From a checkpoint of a small image captioner: encoder widths [128, 224, 384], 4.8 epochs.
Rows from block 6 of the image encoder of a small image captioner, named by matrix and row number. Rows with one number belong to one channel. Each number is 500 + 25 x the weight over its row's rms, rounded and kept within 0 to 999. All counts start at 0. Numbers have three digits each.
After each channel's rows are labels from the 100 images, of 14976, where the channel reaches its highest value: "top examples" is what is common among them; "lies over" is the class under the peak. Only what is clearly more common there than usual is listed. The data: rendered roads seen from a driver's seat, with toy cars, trees and houses. In brackets: how many of the 100.
# convs1: first pointwise conv (encoder.blocks.6.convs.1.weight, 224x224x1x1), inputs 112-167
# convs3: second pointwise conv (encoder.blocks.6.convs.3.weight, 224x224x1x1, transposed), outputs 112-167

convs1.69:478477488474471520472497479527492503504463527512508519487470498527478529524483463504481476441506524480531485502529521464496526478471473472493543481518465492462495470475
convs3.69:503521503521518483500499502462539491478523473536478526512510540528502508531494522535511492532505506533520494488470491543511535505500513475459486491479496500510487475512
top examples: lamp (62)
lies over: lamp (44); barrel (29)

convs1.177:513451525539469504503485507533464445519475495501497531511471499490500541480523499520496531495523517552480507498512504481484493497510526502481496500491484496530512487478
convs3.177:489517502509483508495522530541498518525499532489494468499475537486506554494518487489472480490485477519490459474471510506496490516507482502508503497467470523532512489523
top examples: lamp (67)
lies over: verge (70)

convs1.196:502460498531481483485521453479463529475504471500467469510512500520468505469494524526510499500476524465495503496502489506487493486510529490481481451541525510497460463533
convs3.196:525476488516531508489471475539534481522504521456519529521521506518449501513502514510491488437519469469540530458499469479532506520463475488536525527519497520498521484473
top examples: house (65)
lies over: house (45)

convs1.176:513528456495530533544479525460501505541506497493525472546541490537533514511533491527492551482485480500492535517475535513518472497497477471536485519483477515515466493499
convs3.176:542521491512517465473489461457499479547482520473516508460539508470506535537478493482487496465519501554528508520549505445495550467514492529482479482504467511506492538511
top examples: straight (63)
lies over: verge (39)

convs1.46:471469468523547557494523475533500544512511549521500502492466496512518499477464490545486490474525512462498469530541450520477492466490510486467487513472524510471487478506
convs3.46:513501547525490475517470532526434511524550506533506501520482486521495531490534510486498543483462469458479481466506453503527503510491464521479458518483478508536531543501
top examples: lamp (84)
lies over: verge (70)

convs1.10:498506531510488446477489520491505484516525522524490541512500530502504528484517516516475538506481542529457491510516538525466464518515473505499513492466507504500478493486
convs3.10:499469526503486520485499448521503462487484521543516509517513494514506468509513447523506451548552512486517506482505514498492512515501477510452484486492509534510484463480
top examples: truck (85)
lies over: truck (69)

convs1.3:496494478540487462506511470465487517478528505527484538474494507469461482475540499476491498482488508505468521515514522485527508491503524543485564480504533540474523513514
convs3.3:527507515494484532513477454531471495478538496501452459471498468497462475523526505471530521510520474473511466481489507497488525528501498499514482535461517546503547514516
top examples: tree (59)
lies over: sky (62)

convs1.111:546486501450527494482534508510490463527499531470508482504492467521502476513463537475518530533496503490518487520479556482467465531514495477501546530507510528521478495473
convs3.111:506489492488519468472512527490497536479547477513497513512486486525530473507535505539493514521481529487536507443505453450494535517499515454467462499509493518500541488482
top examples: pine (65)
lies over: sky (65)

convs1.155:452497520536541523522503502522523496515503517528473480517492477492519542493504499490479541472502492500509476471506487461491517496484534476482518460528511542478515469456
convs3.155:509463474538507521531475495447472520478526484464501512473497457458545508501492540541549522485498514489531500455541499479466521538531499504520507511516500478474534498509
top examples: truck (86)
lies over: sky (70)

convs1.30:524502477452528524477470521499531559531519478498485492494487505499495463506468534507510526534495515492532447497482519466467495530487539523495443493518544509475484507459
convs3.30:522467510514512537482483497521469522499536470519453518474507525505495485527526458491500478459531455506497547504478461554537506506511466551484473477534530487546489447469
top examples: vehicles: two (69); pine (64)
lies over: sky (69)

convs1.43:471485503504470481562535517505492502482488485457461483513514523482513523503542532469474496477491456462501508477527524499477519513531458496479505485552507472521466521503
convs3.43:573490525517526500478515566463523527534507506469513490445485513513501478514512463494488473503488461508559542507477518503476504478469524500498521541536492514523510548512
top examples: crossing stripes (68)
lies over: road (74)

convs1.33:495515497515525518501505522490475472451481527457469483510499484458498500492542518454495545526521494515528506548505509478513533507477473479522517536504494514498515468509
convs3.33:465513478491470502470487490499481532458496476480500475483531495500525514478516439475536521470512483500511522536460465502459480487483514468475504472520542503483533535495
top examples: vehicles: zero (32)
lies over: verge (50)

convs1.143:517524497529485497529489504545544495469493513521487532521450535464488527530453530498497472472546530459486503532498503478493510468533472493534532528502515457501482468499
convs3.143:496477521549504518475443523477502501514501497464532535529512500537469493483468533520505483508487507533472487447473534527525545502517494501508458487476518479526507504480
top examples: tree (67)
lies over: sky (71)

convs1.212:467521519492489525533512478526548469538495500521476511523494481512506488540476457506530486521482522521537496463506527533518527492511481547478498527480465545512487479505
convs3.212:516496495466469512513541501536504485469471454480523489505478491495477498537533508464473490541528481472548473488517481514497489451463480475529531472484480511502521486523
top examples: pine (80)
lies over: sky (95)

convs1.132:487530533497505450533520531456463456497496497506506542522484499482482535549538501471543487495471513485520499513528450505475469547511530536471538461423501496532514471507
convs3.132:483477506531461531528475469541529499509484514476511470467525504470543529474545473497497478509527476517525484527450516476552493477502483506485507460537482498489467503530
top examples: pine (68)
lies over: sky (68)

convs1.97:547515482528488499491456477494440524486524470519497462452485505483501484507513496512496493507545477516469498464509500516523490540499501458445489503453472477507493556526
convs3.97:505513497494516513516496467503517496554470511552515544462512493471487485522518463479542539515471478490470503482538482529476512506458529532526501450529512508518526505500
top examples: tree (65)
lies over: verge (37)

convs1.90:489487503541521542485473476456497531509493498528478501488507513497517489516491493471494510484515494498481492469502515514528520477469520467456521532518549515458512496477
convs3.90:487491547492522501497477469472530534500482464532541475501452519502509489478476493485488532525464513526475508540483490502543497519541495488538469496444464485523532510511
top examples: snowy verge (63)
lies over: verge (71)

convs1.168:488538494479529513480527502500529482476542457511523492506537505503506464464516509485471524433486498538537515493526479557496479510500463488528538488537524510515495495539
convs3.168:510504517482493490476536524487497507540521542482504520479493491508533548509524534516518491509471511459496518481501470533545524495515455535479541481461524516489462556533
top examples: house (62)
lies over: truck (36)

convs1.131:509535540519477522454506466490544492498520509490448527513494519517515502476473504484493444506542483536495500451518470500483456488515519458487518467478505503522470499501
convs3.131:526480478507507512491535515494476510497532474520491480465482525502485522468475507482472517473464460519478461480471514481486453508459486482520485478516484546467464489462
top examples: tree (61)
lies over: verge (63)

convs1.213:521466500513519473478491449526508489520502455509502527515476522498452523516488450497467542533458520527480455504512526502504513476489474527539477508487524522549469533528
convs3.213:515476510492536486554478527476515527482482477487500538504506525491522474525506522539512530518485476531530555491495484524500485509548530495495500521457488492493482476468
top examples: pine (94)
lies over: sky (84)

convs1.44:499493496527538525504463491513515469530516493482558536511483486549465545531505510504496504489500496519501510514499485484503510493513507520521517477519516500484479467511
convs3.44:517504479494491511513519484515511471485454507453556474510474544518540503483494466483492449479525472466520526527502473484486519539495517515480491494458502490483495514517
top examples: pine (65)
lies over: sky (100)

convs1.8:527494507524440509498548481551500495528534523475486506508487483462489464482479491493456493529490501519477552482501468528465494494507477529478503482476493483520514473537
convs3.8:476535505510546483475466499463541474475489476509511466507477524535476492475517479484441500463470538466451445462519501479540456530540448530480494486512504491530480522525
top examples: snowy verge (61)
lies over: verge (36)

convs1.71:490459525519512519492472490521514490459475462465473501521507524497533478506516472534514537463504535512529479527543508459488505524505524498513487532516483492531469558486
convs3.71:499547505475540492468469531465499497492487492460512473525505530509533544495541495510491525511475482463548548491485534517512542517494528509488497456538522462505532504520
top examples: lamp (62)
lies over: verge (40)

convs1.205:547541500502457473532450473466535515497505483503524507506513452520480487516515510571517501545449513460493466535482508470496461513496477489470479445524550472499503478533
convs3.205:528531540470540470513502525460479500511547545504469498499510488532464459489527487498521533498492498491463540530479498491545519464511514523506499547510459507504545516495
top examples: snowy verge (62)
lies over: verge (37)

convs1.106:492456477529466462531520516521531539510503506556532523527494517526512492492491529553487517480465494500509462462480515548527524486540464481532479513517462470533465504470
convs3.106:528515526474512558519505551510460494568491483472486501514505510536466491522507475509480514509512530474495529478475512496514478495480546492489501516520527537509478525568
top examples: truck (87)
lies over: truck (77)

convs1.83:496460452480458464517462494506565503471502496477493485501486477482531527473458496492496499488522479492542522460482478512550507485466551482513501532472485473549451472467
convs3.83:490551480489489530500502493485471515466499508516505474530513498475545486493497516477481535524475515446565513504457486489509497524495467475505495491555502478468495446524
top examples: pine (88)
lies over: sky (76)

convs1.118:485527534523488463511483485539460508450516482521501518537469501531496461467540525494528525492514531460491519521479469525497473515494479487466496475492484489519519529483
convs3.118:490526514515489518499519443480514484527497518499505480500529519499477517527493488507546476506531460516539548537495527460512499534487497490537483488519507526524471489497
top examples: lamp (64)
lies over: truck (37)

convs1.144:493497547516476498537482506497480505530537453522487528532479470497525452516474511487463499532523488459508523478478466488495482513468469469497535489533450492503548546504
convs3.144:461535487519507523520519460507537452503478529528447482448465518541536478529503474536520527500490531527513462492504499499464510526487520514530481515485508515508488532467
top examples: lamp (60)
lies over: truck (27)

convs1.81:463473498514512456490543531490476474516516536466472549496449491485454519477473526498490503468507517508475461464473519486475476502495474508513509472527488477464483509497
convs3.81:522495539471510500472509495500473479472492498480538458528511528540504508540460502484471495462467512514482522469517482459493509504501510534552479553521479475453480485533
top examples: tree (66)
lies over: tree (56)

convs1.164:451539506517525484512470485476476476519487517443540460456464528501499506449480517502516531476519537541472503557561536510517543517517459538505473485507486495542532486490
convs3.164:504531472492503492479449502549464465531513495541498481514491515525472480500458476532516539467506529536496546474502484452508536504534534454472492481506459490453523505492
top examples: truck (96)
lies over: sky (78)

convs1.173:501461536518478488548499487511483515502522530502538499513456524538535517459531504496499517459511482498509485458486457468527539506496491536481524512490533492476449507494
convs3.173:484534529483502470497450503489488509493474491514506489500519499480509479484495492475529463512491532525528486536498460513523513475448506454535504493527516478503511480522
top examples: truck (93)
lies over: truck (85)